config.yaml
arch: "dit"
train_examples: 97500
conditioning: "class"
objective: "epsilon"
targets: ["dot colour"]
norm: "layernorm"
mlp_ratio: 6
inner_norm: false
moe: "soft"
expert_mlp_ratio: 0.25
shared_expert: false
layers: 8
learning_rate: 0.0015
eps: 1e-08
ema_decay: 0.995
Rows from block 5, named by matrix and row number. Rows with one number belong to one attention dimension. Each number is 500 + 40 x the weight over its row's rms, rounded and kept within 0 to 999. All counts start at 0. Numbers have three digits each. After the name is the row's rms in percent of the matrix's.
# v: attention value (model.blocks.5.attn.v.weight, 128x128), inputs 64-127
# proj: attention output (model.blocks.5.attn.proj.weight, 128x128, transposed), outputs 64-127
v.29 102:538507469548534560586521549432516492510513459486525487491414438540462583484427498480472518460521458476516451514507518455536396510506451450513521515466464474491512464495486494473448523394456525
proj.29 111:469447454536468465577538446518495466519429480561521486513432518495402522505497429466442509577488571522485526480562547526464549545477531538542485421556537538488484507555471532502420465593522488
v.30 108:503487524487442536528516515456525540530526534512484475480495437448534532467497524497475530475451538480595525416492503478500515480563511495524509623549391597494439516517550519485517463494498444
proj.30 120:444497510494515506544561439622545499520475467494486478504540468477531452478544558565501477517533426523569487505450520427465467462413482535471466503488585441572468482476435465549509487517480476
v.31 108:590405539438500495573552508509541468487486499488498544454474462505461486526462516514546504492503518551418483497515540486491450537552559476469535506550416402430472518457543557490519548471458463
proj.31 109:471556570487505553545561500489527479550460486456533561448511499489516515513575392448611476522540513535405543519480477550498477470484426505482490519472577539523481503463525539488499506555520546
v.32 085:420482494447481488524479475479454459473508425531517527439536443512547435507504455510458504494480452493483495472496506463593492522427457553513488532458550490487527521503548510446453400499525527
proj.32 072:471515446496527497444571540480474450569583487498509536492492577493557486479462471520509457539430463521506484501469493536443511546518555472521530471502471495490454522543537495438517434468439436
v.33 089:521471462623464485530528503449557568549455503547518441551507487462490463485465526559525544510519489403523461487461481445522510450486439595471468542546507465495550478483564525481502517486486464
proj.33 093:477578466592505510540504445551565548471487494500522439541486420466482366487547484509558524510459502519506541444426536416495429552507555499528472542527466525403512489505424468449502518439487484
v.34 103:509535520501426498521446503535428499550494488509482443492524522466474472501596483558536461487502481478477550596451505527508524539477558524460490520466539521493565578465538514580429504525424420
proj.34 110:519569532507551498458512483485483536390426496515514499493520483489507512527416534500466518454513604480490521533442533533494468496471437523517538527501497456557533488533546557525533493477520479
v.35 094:530512508385475454414548492512529558525503462497523566498501442440487428551513462522542509519484448531458430548546490450492499544555448526518481508451539465517500502499514458515517496455486524
proj.35 099:534488573507504495427489549516538449478516522482504504517488474501518451542476481453521487488491531498454562425514482611479476542495514491521511527479445480532503466559482533456555446525498558
v.36 101:438480532493537505462467489479451534488506532507516573514593445548495495524534530527500520510529507524408518475510445462452455521509509490504450461503478518476487460498543484463607479500596536
proj.36 094:528481563465463479500524483451436532496528465534444549552522548485459487465463486551526444533537490504511553545482491475549547450558472494491395495454523535560413531469430550469497476508453517
v.37 083:430486469409474546495531462512423440465526434487540438448459461512498487514462508581458468483500428510498513477488440497590457460567435568504500514495533515528493541473488480502498530468445553
proj.37 073:454539485532518468431529489482494452551542508467494482508464586530534494488483494505503505483461441483491442494499425516441516541456524500512510486493489419478513483496566451463485502483461460
v.38 094:456485520373462488566505444425488409531463531468525538559501474579508537461486455514496522489452496498472491558528564547494562392467478519452525508437479494483508563511438445477563561465502539
proj.38 091:491521515412526487536453551576465472425480418441467557514511539545538459461505567455470507564529467533448460514510567497471463542474534509494498459516538492507484541561537486586442481550463572
v.39 098:456496517504431458557474454542507561530462476543371500525569489475539536511487573546469494470443505587480474462555554552473448518477475442587532439585462486451509540428447476528483473510540552
proj.39 104:426508481539553491505524488491526542477571617495473545471465540468443474513522477511472560551567464537551497532532502499484535524559539528526532498453497492463533497430530484496559478494491403
v.40 101:491484507492571522571536451537503525471545522461449495504517411397502510517425473519515425415480531493418486490403518547484532513559453486439542466495457505503477512406474535568514537499532437
proj.40 105:474526477490459531555550505484504542551510530527491479525477546491509508540579450591542529563523543393460486480411553532497486454457448513550493530461560501531488498487627552531449558518516449
v.41 098:494490507569513563477421515529476528487470513432491551495417465512532567465480497461491477462519515523507473510501502469568426485453461448486473447496535498478512484472506564623493478552504460
proj.41 101:470435426486488500530531492413501559507491514462529482468497491495458519521510403510499468539460485562524492533488444539481557560549494555499499450430501518472587499453533530554492459485547478
v.42 081:456475513400434437505561514467465491503442529533432538457557482469554463512506435562445512475521496497431488473405546511523605459458462477481476572544505561485485532453459522535550426556497482
proj.42 082:455544462480547548494562554508496553510507479529489568454486515452595464469505524536536460490437414494464478496383458452484461516433477500452506532515494492459487499482574429509489466443500424
v.43 090:448514462527600507579510519497469482490515537461558459482448485479449494530426511420478476468558447464462495452481442469575474509440470525516547510505572470465521413454547487440460503461503538
proj.43 081:463520438509498496508488491453503467603587474432539441532472535520411505526481461485510496515397527475496488539480429526471500524562498481470544510472454477539554445467489460396460503525481506
v.44 085:552480435463465474450416503573415520505492462536485543540508493550490481461495458565505467489520515511538536476522552569497474501511600492482403544452457564451633472512502538449475516461470511
proj.44 083:523515549507523473464516492529489499467413480496468568466552477514569451449482578564458559501510546502579485442498574476522531537455524514478452530632577452460495516499463598480456500556503463
v.45 082:502511541568558468501502530444516502507479525512390498488462481435492511482472519505565537457491506477564493532465482416481575539560542489446454481567511478470403524590508482527499456491465533
proj.45 077:451513483526466541534560514571503491511457465444577463454543493494514543528530465485593484443562472516476452513512481439501433472495470511510499527445463526541512460594537486502512486450511479
v.46 090:598510497517416505375400470510538500534491465551549565488517490475509522493517553457531554527510488534421487508473515511466463584471511496463454482457532466559529583486526521536514483456522543
proj.46 089:579487481513517547459538525527500534446478502519505568496541524548433575451517470478450440483507431508488592586413476455498494453516485540498433491537480524583494521467571591580503490534497479
v.47 081:571506515532567508559469469427562507469494526440479479595575595499538482536531484487520517421505479526445519558483449496480465506437551418468529479466569479507442456460515421488509487461492502
proj.47 081:579455481481493487508516511542478483512538524490466480500461484454525569589493562464537531547478548473453507548481507542522513499594503486556523469531459555462476527516457447518512503554521493
v.48 082:566468490513445482411518497516504467486444514516420563526582570543505515466563501571488502548494531506541570539529501514429447495472470447515447520542519464463523549529534486493551532493547588
proj.48 080:558487518491502507478433502532470495468430493556508583497493398534456469448506525469497538467544573508542442452531564454575528506510550504517472460515469543491475539484469556537526496528488518
v.49 100:529491506505424463474488502530575573460517425563461483505501471573516468468437502477524523546505486522547420456516503530536479507492475544479520543510492471444462446477531575482549493487529478
proj.49 110:494450498489530523472392489461556520576529511494504501461506480512526509467584400497507466495478460560508631544503505515481477490537519401541503439507507526522494502448445450481438445517525417
v.50 099:517527538484537467496476497531512484452463442466465605512527557499527488500509506488505534555527489532525548492496480514491554532483516432419493476479547519509566500542511523489497510504410537
proj.50 094:515400479471507517503501534432505510557456474472529536430504549480510482586502509509469445423465488545539501535489481555474431498515528533511533551505426552488541510477495466478520475488533528
v.51 085:430532493346513497488447490464415449490507522493547525501461408558568493456468496514502487532536496514462462511477434540534618494465517517532450493435507475454558512492558516473452575465540578
proj.51 077:514501395432498498430558537485453470566494461502495521535533599499499457492483464523517490543418438521493512564480433517463471525505530500514480526489501461554520511463546561450517512508453486
v.52 103:501502542460591525427467535515501465460498645485514428457430487456504477498487526511511499451466520464543507479511488500546533510554450598549555485547523475431505466509448499490529490499523453
proj.52 097:575537560462445518478568498510516451485492415472521404506467413525523450486496509462557540493572424501536551543525510457461513441414564466452511556429495522549551465465568507513543530503516476
v.53 102:589549444487568530445546487546571570461446520485514436531517589454445474499535551465483533535533500501557486545480514537522449508411410578501493568505592572566541517492514518502493552565481494
proj.53 112:561511560530481537476436503462564571520475504589555431476457443517460505488516420510423452458441462535514531376495544449503478524490531481507497509537416501548510446493518506495488530505485517
v.54 086:470546548434495444511534536494463457492507476448604465492508489524479495449567567429474503550508521493499452527527429470530457502520441559477490551506538458515497575450475492423448508515482558
proj.54 082:507468470468495527487562472520451445546517499401507535522548524451443550508492414526542455486436462559489513573589447532480475531465522504474511531467468489541472515446572450416526489483458553
v.55 079:472521458570419454507514466582488488463554541464567452506498526474508496532538482471483494527515449477443477484459434533484521457452517463594491530527449537468502536426490488457470604467521569
proj.55 078:487483404555518497453474522424504500512530554488526451551550523498528576537468552484521551444463526448479529504510432541499526529542505459442522534483540422523507506395496523434514551561495499
v.56 099:495465489572470534539495535404408538478476472433527476449474480540528524413536549520514551562544525488533521515509452449543440502506518400581490480549488541434461421532547468552439462512546543
proj.56 095:522502428571471418545585482552424490585448551448459491517508480485450481449457453515574507498457493504522496514549457401504559515506465578524511457512518454537495500483500526571596482510465514
v.57 094:498535460367427446550492534529490441528552495500483417506517466466451544513498480502480484446474489441548449537486492612486571459556494551457504513474460445476498490484521496479533485455451481
proj.57 090:470454505467511478471446444547483472484408513540499484521523525462476508481533448472496510556476608521514502454529550528531483529446512486480501507532542468562461537480502489493396479572488504
v.58 112:464473495494465461489595506520524460540499408506345522469529472478501538534520528507532532469441517564537488500514514497484578522497502487478517433523510485505516578530524507517558479534502499
proj.58 112:478465496517536525509383490525504513544529585544519552436474528481427434553564493519476488536520492554482511449464566412517421492482491513497513525440442562534514526549571546444495460426516445
v.59 102:579476444411507482543541517541518479492513528503538494498454362514484538464373546510451461540474461467501538543467452519513525466559464482513463521446516534433503521444508529486466555526571536
proj.59 117:515626477464482512508506519478514506530403511515478505510479493512490483468578454607423519454491589501442461453402504495431481529466526511465469489466522473546510525513462520487426483465436610
v.60 104:497469548569457455572471518505524545475478515523510602516454481556482393483492480518458458584474544482465485501538521512540475413503480502540535571523451540501528496446440511479536546509473517
proj.60 119:453552535488537531547580507452536568518578511432533537511524548524531493460553497477555466446540525512488572456567479431458518518523464553510532463485544475429511531496500499450399527430514469
v.61 098:523498476475482455564522492467519513471473499491548526480535541519424486472617485450567486551545417506520446488506530502496457468537517489507486538529494565459535502533535575484447513495547511
proj.61 101:531496539525511508532445530486502478567588487476489540491492525497478525469478539479532520495467510590457599500471513492508508523438485518491507467456482474469493505578527527479545501561446547
v.62 088:514466512561579528525446535412448577500518494460470593540461506533503513477470494466500496533525524559453494536542495513486495555477560481489517494421536492521570479508505532561418526596540492
proj.62 079:512450490451468488558536528484437561511511450471504553510510467517498509547466558529484450513558506515518488498528518533480501504566487541505466494552505543475554549492461497565534508416489579
v.63 089:458496506485469491371557518536463502522518502483513428471460521451522512497528515518505518526455462565427591472474544487509505528571445510464493448491503486539470534538533494555456548520467557
proj.63 084:536570415516500511435446544493493502520492518517520459491507489565471505480452494543472496478549494462381380467464528449507495458412497464500507576466497473470575500471498511566533538489502542
v.64 113:497519502485450510534486512479536415497539476522453555565488519534506533534566529515460454544516530570516525485488577514546540450469409556472528467524457538454578548523457514466472444519566617
proj.64 118:468444461573495549541532494619530414475450521525495447512502481541516529479523506476451520487512424498477518522472457473425561553531490512467442612510562504513480539537450533481422455491429488
v.65 114:550537491576584520476481516488516566518418573438444534523520462451504518454481481421472562441493515445505507435469466513516521565586618527532503523433516457484501424492491472518465535495486509
proj.65 137:498401433501471416485449483467526536489477478439504517557476506466539480483454506529475494509484537488486518425476529510478451460481496489516564483546473505516501404460575429500533517526542566
v.66 109:528478512422443455568547496461536465526508515513485498523471411469517463515527502438583498540485453502428461450493534494488568569472563544462466510430583542466541520467554473499532453448513539
proj.66 114:499521493551502516543523474496488484536486517472429495470443430503566546478516500513616566481473535496441439520419489445502473472543409453506495501388521439499511517479508351494470496525492525
v.67 098:440550537561512479559478484500537513474492518503534511479589425404492455528489482419510508466489541538489484476513495461551520531471496554521554527516515556510490484495511527519438449452473526
proj.67 092:470438489519451536518574488516472521485420514552478555509479473490463505476529464568566573545563503525500515546473522577481491423538493469508433456560502436503491487499522462530503499527521451
v.68 111:554462519573475454536503472488518506495427555488533557484510581502507533490450521504524548540486502523453466508572544511554588539450490428404462523494486447538598483478476505532483515417465541
proj.68 120:572478579521488515490443492463525523496536527535510488492496476496408497444425414459445423466498508523526520483531478480452512472524453476451505572443520506511492509471494505537526496526536412
v.69 094:544521515482486473435401501421400512510433586526556555512507428598512515529483508453491506486530491525454510493449492488495515467577565498467493483511479529485517514467469480521465541430537513
proj.69 092:483497450637463468451533485481434584490477569577530453530506456463469503579544529423471509474473492515551495516444475504506492539494462491511559501501526475501513485445425496468482489510490531
v.70 107:526497505442586514541490538510517570531431412451624535478460451504512493503497459494551458496515460457570499515480447556462550525551596507489439599484512517482483480560462593442508534505438467
proj.70 099:498503517511430447498561470469490495499606532464489562527510571512532562517523486502520513542446543497517456553475494559556463497543471454506545559536491463426483522485548516457567513499581514
v.71 098:459514453369438513533505472466527437525493455511453440499539505563488539520484493501485537424480484511539468547500444497492487402438566495536543546500524549488485521466574486451514441517513544
proj.71 109:507551500505518564499520546490497539525573499497501511509467574548399477444567526495532469558492533503509489457485423522470531557474478503489470547410504521458553488474486544493544460493473519
v.72 109:518484481484464540454574491528446487556469480487540518508413468600536487460452470555515472524505461499478499543511480590529442507478418507562527504449488487426478530510563528463506584501517559
proj.72 095:586507407532488466531422518465430553463447516576516488500519537505514493532504523530450528486494543518456490589432538527461534509521503558534557549470496497481475529378515573539466556457488456
v.73 109:503471489452480478413424429551491502544453444433494458533410500517495505515570503493584468573488493527487492539534522552472505494452462491458460461431522466536577553445533549440526556527487513
proj.73 114:537490518447553536533579516488475512507444463465500437476501494486447435494453514552497471464487555514562465490502462584506505534538511534532485460435471551424503530474535542409487531513495573
v.74 094:546504540582479457504509573529547520538532536482431562550494477505474585458497519474496555500488537564498472520545536454425449475512467416563487407491458485508555468535486480505523514569475519
proj.74 079:457488518467554483503519435501558427482531477479522493503495598515469510496466439440483469563406460489478533489501462522539534579531533514498536473511554471540500490578563553473492490521461489
v.75 096:506524527418437474420542559516518463504560490517517495494429496530523579450477511452554493491466534452484498522466515542390581476549505433508526462498448556574443500539557494564485497487504518
proj.75 078:519455493501536478492541460504490458467586501514472463530475541504483510454500490419498491510406461536446567496525465524593437596458493547514591473440502477474454487553528586522487473506476514
v.76 116:515504547469509545545463489446585487496512435464459507506532486501503581533437507527530525486465509492514437479541541528551449426466476511581578470556495536469514500444501528467427489436397515
proj.76 114:548392544492485541507471506540559484452558487521458553503554551530494458508504550504532470506527471473527574483516504517430542537468378546493463520448513468441463507430504439505497458539548438
v.77 103:552551496420492509512463532437461475495559476489562528463510501532446518501479544507472531482444463508432504526522496519547505450489433501445556484504517465474489508509467500540469539490374492
proj.77 100:553481538564430464470378463455452549449484563547487506529514444508434488515451541488505458515528488491458519442563435502483522497515443516481536483487479485505430505493482379478491479441580491
v.78 096:578393465457492508492491508479536548503528524505445499574484571494475492504474522457522498515496469551491502425573533453435457557520574504502463468497511481485537563516437481492507468566509550
proj.78 089:524470563458536520470499499541549449549480463488449461480493488503546488470466526435528428491408438516503432434507504437544568517486437480469513548512550518464532530514501463472506465491513542
v.79 110:505498514557535455519485547444518507542427505553533599474490564467525498560522480585477433498495549541450493555457478485509498533487482506509477489456502483480490462445524478494502542448455542
proj.79 133:516469446506493488467445476550501499501438500514443518529490485515461430492468594498525558412513457494468573552521490517479503501512550472516504527561518495524473525429459565491481484480549417
v.80 100:495587516466590470524572528503523512523524485500592479479507488436485578458456483494505523474467499468568521571454500551511579506499474488429500471497530532482424479514523526542481530520409456
proj.80 096:477477435496449488506478497498493501434614538547443555572525550552448525473501478517504508522468491490442531444504495576518430481504544480506514463500506459529463485468547515539488551433527552
v.81 091:556540525521478418440522510491585567510537505543502579590453534505531476452476516484498520495496533555511502541549537502382527457482505443498462510523430498495430535560489504547541539511514536
proj.81 077:497522489516520504456477413480573466489534502531486455487516588516511526506499476459501472515380421494495537492491448487575527609530528479497551503481568486517482495536481519489492526507454475
v.82 095:419499534446491534490453514462511524498536522508439466474519475585497515517446530471494519508513553546522477482486487499482440499524552588487515497519496469499476476503490479442434446550582478
proj.82 088:434544445525506496474502527527528482531534548555519473492495471471527507577553489498476449489495479487564507422481516531500531508482492437512527561477509523504549487476525501435485490474445530
v.83 107:459496498510557567515479511504544444460421453507470500440515466523516565535498525490511505485538529566451460561491496494529470541564485536547503497447518524536517441522501546554578458519503483
proj.83 112:485493521469527452529501534479530487500494530447512486535534530487452436548521472429441562503500502461499491406531493471448537438481539509498513523533511490606501473526467522486493459520458564
v.84 094:503440495497550519519544526452465486515494515486533615464530461507502492542447384506530488535512468536467460492510482497437511485585526453475452543414480493502526433458528460539552504510460451
proj.84 089:439508548572464475441534467463505457466547530457559522481498572493517508521541559454548546505444517444483485455463468419546493526516467504490559522491546497536549507487468555530464492553473523
v.85 099:538451559438503455531565527476553552505469355511522530513492445475552446558498497524503505485490461489405454473503504493469546531515516474543449587479429523523576504542488494442527457478475527
proj.85 114:509468487474521573520370498507494523559516516559462487506468435475579503488506465482431464468476532527512512557427465463526495475486473499512529507565546507425488539461447481504478466481541432
v.86 114:495552421444499503497522545483509473459542487525516503476539507540469494539537518585471522476456486464489557530536507579460535496594520489472509507451533494499532517499433508466501543428397459
proj.86 114:504573562560504538448486475479518478487536510552465488488507441521436529552423510543478489550492505493402428466565469535526528472439471496506533519449480540579479546570489437413499457552532509
v.87 120:489483465577487553538600503488539464515567454512392442505547439495468531499491545507523457517475485543536478500545517510487428463506425457543500484470516544508466442458557506528460485491480493
proj.87 117:520505548432588493519529563528536432438458443467531495552546523492460534515491465514559529542513491464503479553482487568479562534472466541509459513479468470589520483535502496507384463462520484
v.88 101:544489451502497549463510521535515466492547449453484455516455511487513559451382551458514453503502487460477456491539528489476458513554424502611542399524467536547382486496503494535488498499514496
proj.88 085:537475598446545446546448470575524470458494473481509472616518456478512504482530497428480472502429438463525585491533530510518491512425425530487533469485464487466427496550460511538470514498525532
v.89 117:461543502460551482506559495514562462491552491525576447497498472432513521516476497466492441444504497407547500562465491589501516451471381543500531532545499527517415477491554519503541473506478449
proj.89 123:426491519462448509513447511508522498509511483465477551549472585498468600533571566507492510552545457500504517505519517490511443506516517508510432443400501452425463464539415484527410545535498550
v.90 110:462451529535464484472341447456506551520364492507472453485453489481557452535509525449557520505525507479515457482460515508517467477485579474511545525520499557571443514467496539499429494487491513
proj.90 108:494521530508533507497577512525480505496471459490454502503542484477500432504471462508492448449517534511593498494460489535473502514466463579496496460529463458451459519388497458497575499525517518
v.91 107:558509459558462488464494470586495460517454573578551522513489447590461478476497463572479523444480496507604519519487541576505523482503570491433434540522516451417563562514561569563493512502511450
proj.91 104:497522422505488504492556532354520575472479518525514463434467546501460514528470528475457536596499527542463441467530510542476518561549517479454515486478483498499517528436472443523519406469467468
v.92 105:488474483563593529493465492490566428425520456519522519510545497493516475463492496453495469528500533532465442518480468481514436464460448604548457415475526541491450470478477518502545463526549481
proj.92 102:486441575454443485502520467482541439481445530471494564463490471506452462520521487498541572526551447506475564415504574435494497503531511487495420510516474459497506499552462442498480516530462457
v.93 099:473505588493490481518402542544482470566462503508529505501534505544514522485453495542467424457505484545468576441516477540512531424499422462519533537476467584465483531489485560482536514581439438
proj.93 110:466401429581441526493535507447480426431529522511507476482509508449486457497481570542425521524519458536537499566479517458509508506554475508481499489524592494467454511491513493517542473554553417
v.94 117:572507470512485525482565506458530488499470401464435543485555428447509587483508504512517523601475484557488480495493500496480476527564481481491406482451476536503596481488471540520579513492512485
proj.94 113:563501572459555523518466518533524474463514487463504490573471521497499530419462447478504551541480545459482445488444480510461549483483552512482528485560532532526548510525563445463424457448518566
v.95 103:475504508460555509483532535480500410461558496491539506488511477446508423545549514445522459594517479487456514460464535491483534438510562509457431522476482538523467465441528480494548488483517441
proj.95 109:449505590529455481495481455516446474525487502392477508496465417453487540493557485446537524455489548539539445545465561436565453533531438449511473501444476489471506496600429468509449533553522517
v.96 111:592474514552528494530562447454579519512571549443454536491475453529478547476467529475507534483481509411511479489431481450455479494514514419515455485526474513492456485509490448430532582467485475
proj.96 114:573539496486507483500489552582601590555534495498537517501479522477403505484480498444488544453508428488445547450486507443467462506450558524518533519494459460456534431532577601477454526485509507
v.97 088:474469538540582513538508504487548592515538521486511613510546495459494430506430511501495521478521494541485471532517469461443520490461489480492510492486464509521411424570514499546521456548554465
proj.97 073:416504517511455474437477427434551492480498518489511527532478519489497505517527448505529513515466466491511548523503452482585490496581547485523557522552574437481531497592492505532499472560455452
v.98 105:498503517544481542478499530489412524553624573514509443447473488537458559442446509511522496558459455457474551543542459441535501513503430446522529454490533447492571443532468403494486525500465494
proj.98 112:498498501528498478511523518495447465487510493559542471555559510476462487510509483465545477456531495498513536596524508517488500500481569521488560502508434540517520487542544606464433517429531387
v.99 096:486489502519461464388422516526546534503533573498464473471428553484535474572546523494520520503489520518469578513496519561452471468450492470498509439529442516558494564530499466452505438478506498
proj.99 081:443523497528550451464529476522523446516527464493461447500498512466505474561486489491432450428480489533511506555555483462546552598482485491486476436503571478451449506528422571433463499530436562
v.100 106:431518486478522519442530543431507540515528539476498441441499506523484499498449525577493442467509476450427442494538418516505426480495468556562487503447504469494488439558489461463439477476583505
proj.100 114:464401502486492465464340511492519488535467493494523513517522444499509489554540444525566545491492466483543538499521511565509481495448492467505504482518477509512499454532529537511487511451499387
v.101 100:463470499495522491482468496503495483479530518502541482490508470577530516446418525518538472475562491493506564486570533532572461550461448520516577477450554518531511445522444506490515439529557511
proj.101 118:474508536551452502478512517476538461454567569481486532519539517505480551525527498532572493548501489451551454469516604469482529448556513472491523549485533476553499531594497508477516440578467472
v.102 099:474483541605578522429452506484577522555513561467475581479496481490503534526507490513526474512470461443552528545505446521459491458516441493488454432471441464524536428587441473478495521483500491
proj.102 088:437406521560474424436470470498575463471531520438540510507463563474476540566519505465460537449522440503506529561517482549503476523557576476484540472519565488432532448535506537459496519500476491
v.103 114:466444571513543488451486487539512479502512471519519510515459498473519530489510535541519455431513516459543502426482406477461491516461437483450396458433512533579523449451538507414535521444425565
proj.103 126:501489427487502493477487527504489433534508480500510482519445540498494420486465478515535535437441447536510566438558477517536454514507537493527517410554469521503500441530503525458503559616516481
v.104 099:506551470507561501533471508538558539510508474503556527485466533564485435482539484526507558484501466473488529462553551460492552474464638498457514511494587467500486479533494476454423501498406466
proj.104 098:460515497465521497484408504465566492459501497430515498478527500503518436511471535552471490552502550475504486542620446486514551495501436508508494506496385472477449530465436510494519507517552527
v.105 103:520468523526560462513521484499488522463469487506447497519518546364533440525561503490488469490483507432530534443517465528495474515469563411458490482537535465540586457470471459529556524554429481
proj.105 096:511458496407507471476410518460454484541516439523450532474501544516528558469430508572536509494480497547594433518466499487537476520527549536509468429567481538524538479479538455494528522493521511
v.106 117:454496469513421482541549499515498536531485432555414470523541511460504479524581523491512447500502500571463505458550510548532512515441497461509437501467532449496571541476472528525511425511504529
proj.106 101:516487512438561574548481483487480444460484428507509486462520473557583518438461489532588491543514471525534452531458533461495567462493443545503406549494516581568509529484512447481521456496508452
v.107 111:525433486484471515494555507428496479486512552476449532492518520553524512515472446511438478552549474538501554517466511549515459506494427482509459483567518483438566431528526511475531542468501550
proj.107 117:489604479535496457479513476571506476533456536449516465535535528479583577527544558466467489496507547461422440562438493426479542480528482484485511556490486539494501509491431551486459491504418497
v.108 106:486495548525514515455493480414464533469440502502421535543474492520504432480513531516506544563489509627495543501544551466448458531409539464460494461485553482449497511511534528491528505540511513
proj.108 103:486497476473512473438415500465499517552454493494505493471525488476521415498471466564499501520480543511516396438493497508504547491580542475497536542489512483512524572454547469499502504465461525
v.109 125:505485578420453505485583497437479508528545419506563448434488470467501591497469474498571536505489539521525503483469556434522505496519526423432467482482459495586518500516528485527450464575463507
proj.109 118:553470524500485497455576569562452519442510569515473521521512528501520539472500447528520500567500510493494519434477494469496501491491527557497517416475504480491505533510573542583471473456520544
v.110 091:509443533416538506505461489442480518525466508468529470468478573532525528486456440539493482588551464498515527481439511558563391468528472520548546505558451477489452484537502516478494555501515559
proj.110 083:547515452500490480477429526553488536542482522445490533505557507474549505528574546510384467408555547463486456500495579465427509485516498543497512493523505457463478521423513528541480532483516502
v.111 108:532450523540485424481542490519525439520559472472613498515432484532519483472495466525474487426447518462526514517548463541537588444450438533518493519468481434535506561469571512454465535541448523
proj.111 101:571488485559505556564467516501450505486426514530500499523508436510510539507467559519505528544534423508550499495510489563496428559505524477470505460410509545480456499464477522521399541564557465
v.112 099:449505506491420493443512509439438453466515490507469410506500456512543544496477546507482486519492532478480469492503516559561508517503440475530496501511488492486436488513557540544468431464628589
proj.112 106:513519477510515535508448495536435533482543520474489486597510491467456543498566428415540494502513448527516522437572527480456505526463474570519504435415475506534479488531439451518468452491440482
v.113 093:487457506400452514436512490487405485411509478520494468518488449567499518499539467507512396613511502516457515496530510576530408497492497512554531482470508486478580530444526499546530515460546541
proj.113 085:554452563498540561541506539512420505546428451496535479492558508498516511511522510472571549437540502492532435490501593471481549513490436546495510549449486573527484567481493437479501462506488504
v.114 108:526507541471442453483502542535554593485490492626512461540535499458488505508474478493504512464534484514539438416474508453520557559553521528482542539493466465490435531612559489459466488423464588
proj.114 115:497486365467505573517498506486510524534524484578514498447472573506571481447498371499515523466499498507502505442457473489474473477456519442479501495497538519531514517501513513472582512524508525
v.115 105:440478565546552565493491466391470435542461507455507557479537406564511528486514456495528496520535493544477492515526496490522490496497488514465462521438503486490472425484571497489503478529541515
proj.115 100:466462438555464474495511534497482471500442575424549510502534490479503479521535497542540591507513549444529536516545469525440521465560562510492531515471515491480555503463582546526477507478462520
v.116 097:479512515512513574609475494384495511535500499455582563455565470495473404515489471420471505506514447521539495497500450456521470488479466584498508520517497451447492463518476473445505459550530486
proj.116 080:470513517570429471480498516505498534525417552494486570506516460529589527504576536589508547484597540504535468525473490541462519397538525496473459534532558499468574498477475489467494480435509456
v.117 105:529499478495483513594469502549494524491599538510350502473524524506468510525519467533500518525475472479454481534496470531472458517522520471531527480492508514502560533520451460451563528527500437
proj.117 104:545551506470551520527541539467513463534581444507523500437479503502493534507479542539484478460564518505439565502524437504482529459466527520509476510531491529503570510543577573464483508459462495
v.118 101:425531505495473491538535429435526528472478571503431475490548555462495500524593508543495505545516521547528466533516503543493574515438465473444541572542507529499449506507507449469512481502623486
proj.118 095:441468470501478498446475524505536497536519471493512467446465495536441551477528391576529504510587534523523538573540425555516519486567591469472440524448535514471565544500555554521495532454421513
v.119 106:582448457466532432477459515515509514519519499547575517532486513466484528468504459527465448519483487542494510526457491574476499485557431452454446447461504460530551551469536503582565565478415444
proj.119 105:566445536522503473506503439440478526443494492500437521554492514493522530477454510425541529559487515532476470536451523477560478546519529472488532472507482520480465531452498386529472522515568514
v.120 088:499488554503459503497534451534345422461483490515517551503534482536489443530630494500538430524531474462440500522462490464529518548459555526441446580466500513467586539449465486448516505431528519
proj.120 070:549533532550478527532509574470366504602458487481545490457500414513474537477515512495481573415548564518474481547480533481454452404524503511507473479510491537500555519463502499471531505516541471
v.121 097:512584420486425459585468488482496536595527474506493491487457473502502513550527535419486527419500466492438490531525479503502533498474496461529474529463525495479515586552520487449485539475463510
proj.121 108:527506498526544537553519495532475560505548483513501503507481492519448472466483505447452458586502567518492477468445438485477499476436475501514461525456498480499490465498494615459513521504535503
v.122 101:527447507472575531502455547481519497520475437540454474497507460552521531501469493579476494523525512482510491472400480455536484428495529548477455496447524487527512417561452466533474514529462543
proj.122 107:524489452492480459492499529478528578396528531512480514565546555491482483505476529462509497450475423475492531408434518515479487573541556530481526487560435505596464473533521475543502436471545463
v.123 104:553503518503468467534531479496532513521502537540405584538536516402480536532518531497488487504470519555462506542532485532457508536466442439492453521527478465471576536469518468489503458459510569
proj.123 087:524412457463530523464480478521516484566483472570484482459468574552426499482449437465550521466473496489421554509505436528521569521522555522508449546527568508462567491478565573462461464489469458
v.124 114:575486514454444462469481491521451465458548484528519623541457478523480528492529508530518458558483441500491479513512489600420483526563478477466440543482441535486537591511399522437506556451481527
proj.124 108:533413506584487539475498459501477513553570538604513473456519481501411612524504540459547566439437466531489506540494508538555529492537523529465530461496543518479522532532476485441494466528523486
v.125 108:491464523510484536502410505432492539495558509504572557500498521567517495446435495519505509489523434535540544477532511488561483479430534421500549471482488473503440485505543498478509481563484454
proj.125 115:496544503558454464438585503524479496414471522410505521534540447498506495479509527522486475531524543462587497531484515447457526475571479492509559550470511473464491524487419447503555461598486436